A small image FSQ autoencoder, trained from scratch.
Model: encoder widths [256, 384, 576, 864], decoder widths [64, 64, 128, 256].
Data: trained on made-up road signs on poles, 245000 training examples, 0.9 epochs.
Rows from block 4 of the encoder, named by matrix and row number. Each number is 500 + 25 x the weight over its row's rms, rounded and kept within 0 to 999. All counts start at 0. Numbers have three digits each. After the name is the row's rms in percent of the matrix's.
# short0: shortcut pointwise conv, stride 2 (encoder.blocks.4.short.0.weight, 576x384x1x1), inputs 128-191
short0.7 104:502495521534509499492542497497502498521532523535489453503506515522500482505502496499517518488421478453480458474489528503511510475513530467482562503475453515521517504521479510512529510498499493
short0.8 110:471503528508471496483485523456478504501522507510544539467492516471450506543491499529547500541493501510520531498464489521521473489501500504511496489503496475502550510526536499501502455433467484
short0.9 094:523478509470497448480464487533488518454503486506491451509475509502517515478529482492503492530513504481509506453498459501476519508484547452493539504521536483537498485533465475515530498527505458
short0.10 097:442454484512507501505516506483482510505505489478507532489504451508495524528499486462491482523506482510516518471527495508491526480496499499463503491493502493496516480506494457494442532512498495
short0.11 097:519520501519533535487484482525509487500506530506515506513512467494514465481530547484533517464447443473504492493527490480478506541527516474519476489460492474481487520498472482500510476494498503
short0.12 095:463543535492506522466481486510469483527511466520499505506479489514511483535423469492504464496472567494486485493490488509494529527499461534505484460520491539509511486507509500445503514512472467
short0.13 096:477521485491453496480494496533528510460504470469506513488461500531504490456538490498544470472511477513516498507467468492495521486535478447457489505506467537519531492500530497486509496459462509
short0.14 102:529503499466473561524460518528490468526516500486487520504512455499505483506481523526496493493469469507451516515534510501518498471499478476503491505501469491495522493528497535514494486546496513
short0.15 101:479482510493508486544496519492472495466520508478483499473513491470469533479506500518481487478478523509496493508501500530512499483484476466487492536560548557472523447483527499494525428532483488
short0.16 106:500519543522476493531481520495490473501458531482494498472469503538502508497497484512478487574528488505504501493495493500520484487511560500477497481523490539556457507487481550527546500517491490
short0.17 099:488500495491492530498476493462519536492527494475525522554502466508532519485509507489474487485490463532533486483514502535468525512506502520502512517549500485533493416471486483487526486497504508
short0.18 100:510526507482511527506462486507498484502502519481500530483486506534459473469493501527518460495526481489496506463480491541468481510462499529519497535508498505491518454489511521499498483490449542
short0.19 097:480486495501467513550465473449479501456509479518541507525503546527433524549531487464518484452451481500499529494539512484528521537507497465497477475501467474531472496523546484489538509520500536
short0.20 095:494484486460514511537498520498500498479484517518463500538472452478476486508486511484481503551509484482527483485525498466481516537510533525519498535500483477477489503492479491492507539443480529
short0.21 097:515463528507489509500529522459525477504529484499504504487490494518533530492496458524490458477513513501495483523465519498524546484504497483530497469469490522514507470500504455527466500504542476
short0.22 099:470534497457516526502443504489491494512488472478485538520541492447503458503520483520479525493493498513498519511487521505499522551486469494502533523501482440503502518484504474482510496522498487
short0.23 097:462492503470505503469495477519500520538507516493487479511487535484509501481520504506517566477533497467473524520522487491458470483499469491505520537490460491504492488481474517512536496515515477
short0.24 103:510461531490515486520477477536541537498462479548480495446519479466476505450456517482487502513532551513515490459497465515519506501478490462504454563515481475545503466471470534494519502490524518
short0.25 105:464439522473521462477500524502506478497524536510515530528512521460498498510476496477474505535502478491450491508489497502465505511445489481522479481460509456478485519503501528487500524491512479
short0.26 101:480526491494535511471503508468493503513502518513510511475479523517455531500470494474520463498499525469471518451518510497480491487537509536473517531549460509473464508470505534495497474503496527
short0.27 098:484521490477493514497488517433496480503474511532487447504485477517536522515551548505565502466495479546413540471495473488531543495526514497504502489524499494530506480504481478476505479471506464
short0.28 092:497524515471518500523519550478571492591531504480480504475529498482533445480509474531515490512471505512524498499463497459493502495536502507541506465472480488476491480470496494524529471484502499
short0.29 095:535488514517476463485513487487459536548551513491445489523508489519518501515501489468472487515490487529511527490492490486529498523509493516487438461497488460486480484500494487504501465449486529
short0.30 098:515501461512495508486491497519528507507528532501488508499494558465538539481485480498517521468531529521519449498494487483480496495549493490490524515524509480504489504531480440466522512511491516
short0.31 100:490464502501494574522502507495520469469482556504516494483477495526467458490513506434493479489499518516530504485574500487499511496497514458524520472494492466476500504515509494493539538506482496
short0.32 096:510468513509486494495496461465511535564522508472476515533512534531483511483473492526504466525501490495493510501505493527479498516478501509525501539478496466474493509520491492474482507527475513
short0.33 099:508515555485520508514535498528497490484477496463515511553506456516548457527505496502470482522481500479492499482469500471483501480476475515491546513537474520529481450504483526525490473472453495
short0.34 100:508475475516482510491486501501483543495517508497498464496508508509504499488498522463499514527447515481535449517554458505490473550550532514485491458497503448519511495505476520504497546475498503
short0.35 101:461461494484489488497493484528479521533534511494520494505506466485506494483479523509519477487517524529560462443555508470471491547523462536469478515525472521491541477487498456517505534533501494
short0.36 105:473525498548469492489513498532453485498548547502559526541514456489519481477519517481479506501537535517515543513477535469482521491488490515483514478492485528497579542463525529517518507547518489
short0.37 093:501509493512456542491533543515478494496490524502483524467480485470497494495490462468470531532516504545519504476460526514510516495522493494519497495514488512448457481474490545483543531516486560
short0.38 100:474492473486514534437514539505484497472522509520487539457472514515492483508509472512521467491510483478547518518517485523445483465432469448503505559504480449501490507508490496524485496487451510
short0.39 102:472534494517525516494494527498547500474498491479490528523462489503538510525503460486512546527524489522525475491480511502513491561467456505517479455514487477531505477466464531516493462494505456
short0.40 098:473530489510521490497496485501492477487499589504499493532488490526477496506498484522482568528504508543519474503485486509515507493481464550472517478510515481525533497522505498534528504495457474
short0.41 096:511474536512551501506474488482522522486500494511476480473499537486517496481522527499473509542492523488505489453547493522513495478525502468477485483440544485511485494524497477554506457475483510
short0.42 101:494491521505499469470481478504462522434476537526499466504527497518508489523526542513490491486496526453464518530510476475444497487497533461475487515476505520469464485454501457513512485489470488
short0.43 102:506507522494522509457477490498469467528483479525496493489495483515495482486537508532541493496492526451525502483510527518535470522474533452484472498490466493492502528492491481518498496519477489
short0.44 106:496513481505520467498466527507541540500443532480505509481523472501501488496478506464542496478519523466470518462504507536551483495490493514496510482532504426515481489490540500500470482475487477
short0.45 100:520474510525498503487516489481481511521488520503464485524473508480513512483501535523501562515513488479517498472486448465499482562513522549514452504502515503515509497511489528476513525521510498
short0.46 091:497484527498488481483523489469503507512498467508418499509476441419506538525465457470522472507522512498520479503476471540488511472518483452480544473496493487506497503483460478443545478492494469
short0.47 101:489516484478488482507517473495475452483478514497482456496463531488443482524505497527435519493506500511486512444509506535492533506473494501467474540485468508494467565491519473494513518524551519
short0.48 094:488500487502523445538451559490547437513504454488504506513467495504501526488497465515508448521476490529498512483503491570525471521526522504549500510473485505523493512512495508549503500505494505
short0.49 100:541481463509495536451488515532519534505496491472498497481554466490488477472532457502533515480457485506485512473467491492447518476483478527492476502496478509480518461515479484496528466543478569
short0.50 105:500506514520465495536509508498481525493470492476501509474515572467490517511489485473459524488483500505498505495515435491504467496481473454504469473522515494429475464486468491511506508504465448
short0.51 107:487529533477547473504500509490498467515451476524498504500469477488449525486494520506501521487456540482479454488484507509480513468506496484479453536498492491485509478509496478525484516495503510
short0.52 096:510507503533528453510478515535547514543478474519475464493507531494510542497514535485480507510512521463504482458511493464498514515503506475509480540484518490492518497520486461489485537487481490
short0.53 110:511499473494529516481532506505520511518476520486456468525459514512496520530531475530464497483545509503556464540496490481502508511508496486488485471535490499495520477499504503514476489470483489
short0.54 096:527472550465511482496480533493511495524476490505462491528487517495523473482467516492473486512528477483533493542460491524478495530471489527519502539494516509522499518530475546518477515482464555
short0.55 105:499484512494497473510494495474448464481483522488539519507446495486502529514473563515546487501496502479537538463531499479522532464468494503524522498459534494498488486495538498538490480496494472
short0.56 098:512476523505498494515496529499493499493527546473499525530482485480506480473482474535494462520501481502519507470464513526495529452506482514520515466458498533506483502474494506490465478529470500
short0.57 101:486507496473515501493571490531490472453484507478545519497539529545484471474509480510504503525488487506514525432490521521537543500520501461504527512508505486553526513473535515489523513484557489
short0.58 093:465515499469542472521473473489506480471532505501488487512472539466523526484545477489510536503562513505458513501504476522450469523547523484502492481483491486506569502510501496487517500498546467
short0.59 094:496463458438501487489506524485473486465530485489504544499481441531530511479488475507491522521481489479507509488522535534531521477452471503522493516504473426536521477462494477492510499529496464
short0.60 097:489517472480507504540495510484489538483541493489479475514513479487512462476458518547515541496479483517525497510548498531543480537546530454480462491486542513521470548482516506537507512443475527
short0.61 100:505450501496515502473515489469508526486501519494546486510485450462496489476504500505498471536475486479541503516479459530484489508472469475511560528464511499498496502492504539520533505497465488
short0.62 102:472501488571495508455469495546475518521507507516482542548460486487490500517451518500513486546485522451474499491529503508481477485518481467485530496492474539500472500469547522494485469462484563
short0.63 095:518489508488502485500500514495546524461526488483482549513529483502486484540537517493491486431524543492498478492448488477499517459531500486499515485505481499512462483521502466496499525477483535
short0.64 098:486515492500474492436478482524495499451470497489448520470537488488468485507513506521501527483475486500498473473509480486517521493529488506492505512497508538510518480488536512514497533526519465
short0.65 097:482482552516496462477499520520556495462478504500524479488493484521495448509528467501518504492488501552504476504497505460470499528501473502464476487531523501486544505485515509564496489517495480
short0.66 109:498493465510494493456512540514509475486505513506468477497478513461546502491554509536468486523486512489459508489533467479525477510491485514510502501508489494436512542527509503457488454487527494
short0.67 095:520469500490487481499473478488488487475486489477489577468495503538499470515492536477483507484457479522519556502485532464502479487498456469474469509479488508532530506542483533503501492509477496
short0.68 103:475517464511520496544474495470516522524506509491470500500484531479504482483515542475490523487482490514515483497474483576480465514493475500476485460527529534471500503490494513497520501533530516
short0.69 101:504559507499444503509492490537493467507473535478529465485457527477481570501510496452479518501518518502492482533479471502506507449442445560493499497530512471477502512554462519463492516502495481
short0.70 097:499508451532506460435543491512484478502544531498495524491467462461462486536495488500523458497484513477542504444491491502509507489484535500472476465503524498477539513513498471505526481530533483
short0.71 105:523499538517530471583505505498484527480481492493500527506523500503487510501484510511474460495525475513497486471488512477459507496481479521535483460490504496510493453459500456488487528501488489
short0.72 091:466502540515533548508463491488489498524484496464531547441475486520517536495468498510491494506512469504485515534499492509496498465506528491546507546511486519490486499491496490476515510499521477
short0.73 107:496488484519504487511510521484486505522542474479512521460509474511552503481492479502502498556463477533494483481485519508494513457502459464501491495528536491511531494544519503503513487493526512
short0.74 102:575499495494483561441480534535499489499531459500517522493478484523496515516510485552493551490540472535517524476495492504564482493486521499499498488500462480487527532469514488487467513518500491
short0.75 094:525520476513535490484495499474512504480487496490496490516450525531495501498505498477463521501536523452497487497449509530492490514493546564517495507439528441489505498522522529504517527501505501
short0.76 093:502500496517539520562498480468492460491532520525510516475477513492525516545489489452493512513486482480497487513500524518524506551465491556494456516501452477496478503499463452482534533523483477
short0.77 101:453538477544483482506507500522485429479493497515472493490504519483485511470483512533490502494483511482537509525479487509469496487516501491478478538495511501502501476481482467493542498476462513
short0.78 100:518489471524489510480496474496473484457447481483462465475474447488473494540522492477467531506523442494494451521500477514474481585514501522486509489529493484508520525481536476550514535508519474
short0.79 096:485487506484467519579518449479512517500497501525494490507512469503487541481523465533505502483508471468495514523487541487498502507470506511501520476485431469545494487531502446474503504511501512
short0.80 106:497507490482476538509475508484461508494508511473507468526465506465495475518484485473517508512473519501482467490506494500436500452504533520479507489496488458556483552507496505493549464502553510
short0.81 101:497479506476484492476523451489485499493523483493495494475518485500516469493505509508520478523495507467464484496509505464503520487491501503478510514513476466495485534561499530497483520485493521
short0.82 096:502500555490490509509488527569509485513466510520475483488464513499519491506477540500517476496524522522494529519505524425527508482507502508498530492500480501502509510505517497556478502517492464
short0.83 103:494499528486500544513548443506514491486526488534473491506535501492494480483470475486488502492531482534480474469516496509500526490475499462531514508493512465526516538520494507546498514537448493
short0.84 103:496461450487436461508529465492535502536513495485522511501501512541487471497482519511504501511503484509480494498509530500530524521470502496498512531496512481513506492506488503479502491521541450
short0.85 100:486550523512509478547477491491508491532525524527501498481542484517511526463540488526526515517482535519513536490479462446516489532484495458471515473484517524475502511463514534510504502476467493
short0.86 093:511497498461533572478503483493510528514513498450467528487498496492523459514522520458487481500526502475530517531481529486492490513537484510479512448495479509510471499470516482541549499517594519
short0.87 096:490546521489529542525549542499460553522515497458500474491481470498495492507519465472522470513506490494475503522500513481531518467485470465544499543470483516498463486518515497499481489482518495
short0.88 092:493456459487525532450470479465533534511489491520509529524488557490526423499484520509498535513469451473486491507559519474486528496509521444541477512489501512530500527519525515467528476491522512
short0.89 103:521540539537459525513490489497502523465508509484506476510482416529480498487494508494495463522498484489513511501495521532483467480488453493506518513507487503475563476500511478519550496525477502
short0.90 100:480484515512475570510504481516522501431544462512513489504519482483547465464501514470458544498469490494491490536493537475454519456540491494449484445502479503513500428487510483513504507467468484
short0.91 107:477509519517520460534560532503439520529493484523565487509493469485483479521466527544479481483490484495465475479503476480517524546532516484500499484483461497495476511482504471486502509442541509
short0.92 106:471487463530527487535569520504473505489507532482512540486469517461495482522453515532483468501498476516537460556520485501527516495491479499500510491510526520550498508535489502522495496528496540
short0.93 100:493471476517480485491498500496555479526484486465508524473512483531518532495487512529483512529503518480492508457498531502498546472442495537522533517499513502507512452515482493504521520481531481
short0.94 107:519474504523512486500500448505457473514556496545499496509477472504488509513478498505480526511450515536509486509503490462501443514513493501482494506529539513511498427481476527530509456514492495
short0.95 103:458520490500536482420508484484540514520494513499512502489497507472496506504500458477494474491479493463486470503510527440500491463476443461472489489525532442497483515484487482493484471506518469
short0.96 101:497482495545448453471551479489479500502487505514524514482504492513494482533459486506536508550504475542516491526535487490496480528529504481496502486514499479489530494461504449551504459467517482
short0.97 094:557501484478507471565509470506510516506472491482498529444466499499501522519528457499506515452490486500479474474556487503503490475500499495515504460453456493482507538540498568431516485528492508
short0.98 097:463476497475507488516492454525512486475497502471485511514474472452515528480469513486505467437491507529478511522474513479474488465521483509472547490510534504494543518532522471505479510513500520
short0.99 101:512505530489476488472473487491490494466481555523472534496474476523510496501516462470483507464473507477490527503509469492472525477496531491489540477513498533541518559478487466496485530515477522